config.yaml
model: "model that answers yes/no questions on an image's attributes"
dataset: "procedural textures in two colours, tilted and lit"
train_examples: 195000
image_size: 64
crop_scale_min: 0.8
horizontal_flip: true
translate: 0.12
rotation_deg: 10
questions_per_image: 8
encoder_arch: "resnet_bottleneck"
encoder_norm: "groupnorm"
encoder_activation: "leaky_relu"
encoder_weight_standardization: true
encoder_depths: [3, 6, 3]
encoder_kernel_size: 3
encoder_stem: "single"
encoder_avg_pool_shortcut: false
encoder_widths: [192, 384, 768]
fusion: "cross_attention"
fusion_encoder_width: 192
fusion_encoder_layers: 6
fusion_encoder_norm: "layernorm_no_bias"
fusion_encoder_norm_position: "pre"
fusion_encoder_activation: "gelu"
fusion_encoder_mlp_ratio: 4
fusion_encoder_head_dim: 16
fusion_encoder_fused_qkv: false
fusion_encoder_bias: "none"
fusion_encoder_qk_norm: true
fusion_encoder_parallel_block: false
fusion_encoder_inner_norm: false
fusion_encoder_positions: "rope"
fusion_encoder_cross_attention_every: 1
init: "torch_default"
residual_init: "zero_last"
optimizer: "soap"
beta2: 0.99
lr: 0.0027
beta1: 0.9
shampoo_beta: 0.99
eps: 1e-08
precondition_frequency: 32
max_precond_dim: 1024
one_sided: false
adamw_lr_other_params: 0.00079
steps: 4700
batch_size: 64
epochs: 1.5
lr_schedule: "poly"
final_lr_fraction: 0.05
warmup_steps: 230
weight_decay: 0.1
adamw_weight_decay_other_params: 0.05
Rows from block 7 of the image encoder of a small model that answers yes/no questions on an image's attributes, named by matrix and row number. Rows with one number belong to one channel. Each number is 128 + 32 x the weight over its row's rms, rounded and kept within 0 to 255. All counts start at 0. Numbers have three digits each.
After each channel's rows are labels from the 100 images, of 14976, where the channel reaches its highest value: "patch colour" is the nearest of a few named colours to the mean colour under the peak. Only what is clearly more common there than usual is listed. The data: procedural textures in two colours, tilted and lit.
# convs1: 3x3 conv (encoder.blocks.7.convs.1.weight, 96x96x3x3, standardized in use, each kernel summed), inputs 0-95
# convs2: expand pointwise conv (encoder.blocks.7.convs.2.weight, 384x96x1x1, standardized in use, transposed), outputs 0-127

convs1.82:111124117193100149119096072151128166176110127149104174130104115135042166139121167164148086106137118103096122150159144165165159121156168124114155118146037137115116173157094128112174163139188170204098101126112086145159106091100152053124133122163136165103132109108078131096129088093140169155
convs2.82:107070054191130091172142136116129066112161173144141078135113137101191190140197100116195134101121089104048123129087118167124103143089104160115124126059081150126125148084081163128108148117163069109090092133111166104135153188135103083104119086109116103119158092182159127134116117123124157179137143089101154135187103137149121109158162190097077142057130109181176172193117053158156101080098
patch colour: orange

convs1.51:149164134159136110059082089083090131143163128216170169091140090144120112153084161120120162163121182132137109138139136115104178097118120108150137114141155119104164121065097183103119115118172207170124157176129113087071141137115101127116075081108114122115154145149085119089058151149130145187
convs2.51:141110127112107091143138112100144149074137076144189150124120132135099090151099136080123100126157153125053105125126112163143106124172116109136124134156158053127030059094087188096140116085149121119109128118145133114108178136112069130112144118104125128131123076112144141132123139120168131181203088151189182153132152135188107131069092140138132140153158096143106124123133112123098115134132
patch colour: red

convs1.38:159138127146113107132124122110073100127134135085151128102106188131137094123108132138162105185101116125144160111135027090103134170152144138128103062078150151153125141100063132160144129160183127192147124164056120101157107111144143136145199128148105179143209134077121107129115109130160161052
convs2.38:112132115191126125112073116129121144133131156079108128147084100124114136205148127154109104137255120105107087135104124137112079093140119071143134086106091131101141181130104085086123153125168149141146068115152141111168114105053113147142121113139122124105084176155118067125150122088206117111115113116082150142136080163198127097149117159067141096211101135141130190073107181101133128115122
patch colour: white; pink

convs1.69:130156149156050123090142127165107163136118144120191114132170122169146138137140140141099114119080119121093096171231169133124118149123065128103119161115088141118105108181057069182123161168145204155194119136148110110136077135126129126063149165136123143107103096137143130129095125091086117170
convs2.69:088067112078074104122072060140095128084145162123229115126124138116095104140184151074120195115099123144095105106124187151137162173152147192120078085165136108122180095130148102098058132122131134117157100160157104095151053114092166172164115149163096134167098163106136158094160122157111102124083140146162131082150122150147178121085091166095097064087142145146128132159139171130149104134146
patch colour: brown

convs1.8:146126137059093058140136081100121152126151148179082071112118134097108168139101116131138125101118170157124082141109098163092113160098175160138179118128055116090091095201069161114136164151111142191066135120110160106116144129126116069161145118166100137166105112081134120128084109146154169187
convs2.8:150180102041133197140178118159103128110118097132173145089142165129080153109064100126171101053136101090146117120113141126125158071179044127149180115136087160085179156120152114111146146086177141134174157169102157163130138102107160182101160110113092162133115120157204109054092158117098094143137202114192121148145100183104153125111143152088116113131219103187089142166137098071182128110141
patch colour: pink

convs1.90:155154113142194130191083161100097101096129161155091146126158086130130165095125118157121113121121103091182122093154125073065161104121082119102164117130106113118199083137179151113170105080143134129094130149133173168146067150168096102107152149126118170098072127143178136172057109122121104192
convs2.90:102074165152087137112173136150135137168149119086153141168127157065171157126161096124125159149156139080092082161099135140137179157125091145130133095124101204099140129115132112111165116139096170161134147171154116079130173141162140114140194102139104171135152099100125114110122071115110182156135119165118116155158131073100137149073132168159110153192185121156133140076154161121096131140137
patch colour: orange

convs1.91:122100103158116121109146142123137103197174099112171168081151091130099113143118126129114125150107151137044126171156141174148191104143163068109078163106188119161137103118152120130103148192176183135190156131126098135148110086131083077097109168112098166100137098105090051123137086152118153162
convs2.91:124122117156078137133154099122084179126161102132126104163101145106096135089074100137121135128123064085117152120126150106082110117142169119160108100125107172186144207134095191137146139080111145151111149058167081099113138135155132202119101129129111184146094129103120097165110179110125069084121192112107083089105152187200092137050149110192108092152167174149112177113117119156149139123136
patch colour: red

convs1.20:163114140069162112130124143076166182120120147187094121133139052116160147133089096130169088108150158099142131154073121099181079201142093128114156152128087123157109113172177126108126153131081123108097160133146156159149137170117089101111119145101138097136085163130153132092172128166173126016
convs2.20:147152176140146122198171167139101113147143142122156116117151130166148097086132102112119104121221165125121099128104146167111157141143110138144144110211155092148144126165111147103190132154128123142111088039171131118108121159106066090106111126199115148075138137165130039124101125167138170109127120130179146091133127098145141153098133092154157119099116113151195119137124236086231128130128
patch colour: pink

convs1.4:150091115124076095144165128146197154092113116118117113115162161126134174099134142143182204155142126093094103212143120145103103177146124076115064138111102132128092151202093128145142174116091139140127120154115100089145119149130106066110173199139101172131139095101054103095085155121109115094
convs2.4:105134103089129123182174144155101074182121154133121161162144123161151167134116135139181097072116077128156125057130143105095104138136105165152140139109163087190077169117170128112079112095151063179169152118120157115009126079105095159106157107166094086148184095107165109144200176173138123130138158087163139166172182104114059119140132063145151139146157130126090162123135112120087099154120
patch colour: grey

convs1.70:122127089102145136175137130188132106160109095113179097151141147223138234091119108165140121186149110188076147139125123105119123168112198134087085160095081116137198089098122123121110112129144066155110139116132119154138173108146099137175171140125132134127110137075125081111141129177094141125
convs2.70:098145102085120130150085121134142140127125137111192191117122174061110115102132138165130086105082106098187095140077167148101119115157152195075138095108206130070081124145094180112086075071138078147179105180097139122078065160164132091167103127128129128112230107132149067098127122059145147168129157116115129115135132118121101137132124154131112068084139149109128198134111127071078076237152
patch colour: purple

convs1.92:114154111183134084141056158124114067180151105163190175139123151119153081124105170158137160136156116128161108148131112177167177103094117165100113080160093126149153109084178124093130063110117158136100146066130170158113131145136064084148117082134101126117096089127108150131116125106178109210
convs2.92:131075202142107157145117096145092178155144127134128159097118157117099120162111141138134088072133116166195141164112139114154097100153131156091140147089146060173142132104140166125108069098072087148107112158099150137107096173127087078138131095137144177127139156093144127069219113120140143151159192133169094180114192148100100169113172098121140105144185096152094127161174110094073175167141
patch colour: red

convs1.59:137123155098148115161065159169172126126105165203107102153078106101121116154113090092116103167157117094127084130119125088141119129156130133084055168166126086149116137114110108078073158141169168151095113054122157167160124201083150133116084149091136119142133124062173136107167146078142153082
convs2.59:133089139163153119151113117140157177183102165127185159045096111126142113155159114160120136144143083058156155167098155149159175165178162105143129105109160091127121118110088130117143118095162156109099104179123106147074089141134119160112129141087138102137152073102138013123100183143122120174146123104123114131139095109126179127091130098083100088128089089152176104137123117118136107130121
patch colour: pink

convs1.44:154124103154111148147196080151138169111135135149107137091113097150059186114093127094186058131116083220149177170113093095130114163074132121102133171135118132115123133120156172128156154126121126079114107110106152132123148100214138103159114055130108083156070117166145085157126136088125142138
convs2.44:105029119109142120131154116173118160111119069141125153143119180121103129062197098146095077132080149129102092130145117133109161103114127155194147119119160097139112148146202159110092154100090111152192071102150106147146080131122161128117073120100136104167155220173144119079158114141107119072099125132155097155108111150183091134111110143100147100101208141142119143096133110077075140089131
patch colour: white; pink

convs1.25:128105079094191040166161141134102096133101079189109134055130172131121136115121118149139120168140155119153124186115066155102155173162134133165103129130065111140071149117118065122083084106147133155151161129136115061142095133107118120094136144185088123152141133119114065109164117080090136162
convs2.25:119109145100158153134080085105108138162148116119140139146077143146151123059169117136110154101054127144137136152114091121125108104150138192120135150136193186189109142099099060090144145094141187132162164187106126118155070089165142116181153102113100120142085182151108162151132169155095149153161093113101179168131104132071159111143133191130127117105128136078077158140119151150158140096120
patch colour: pink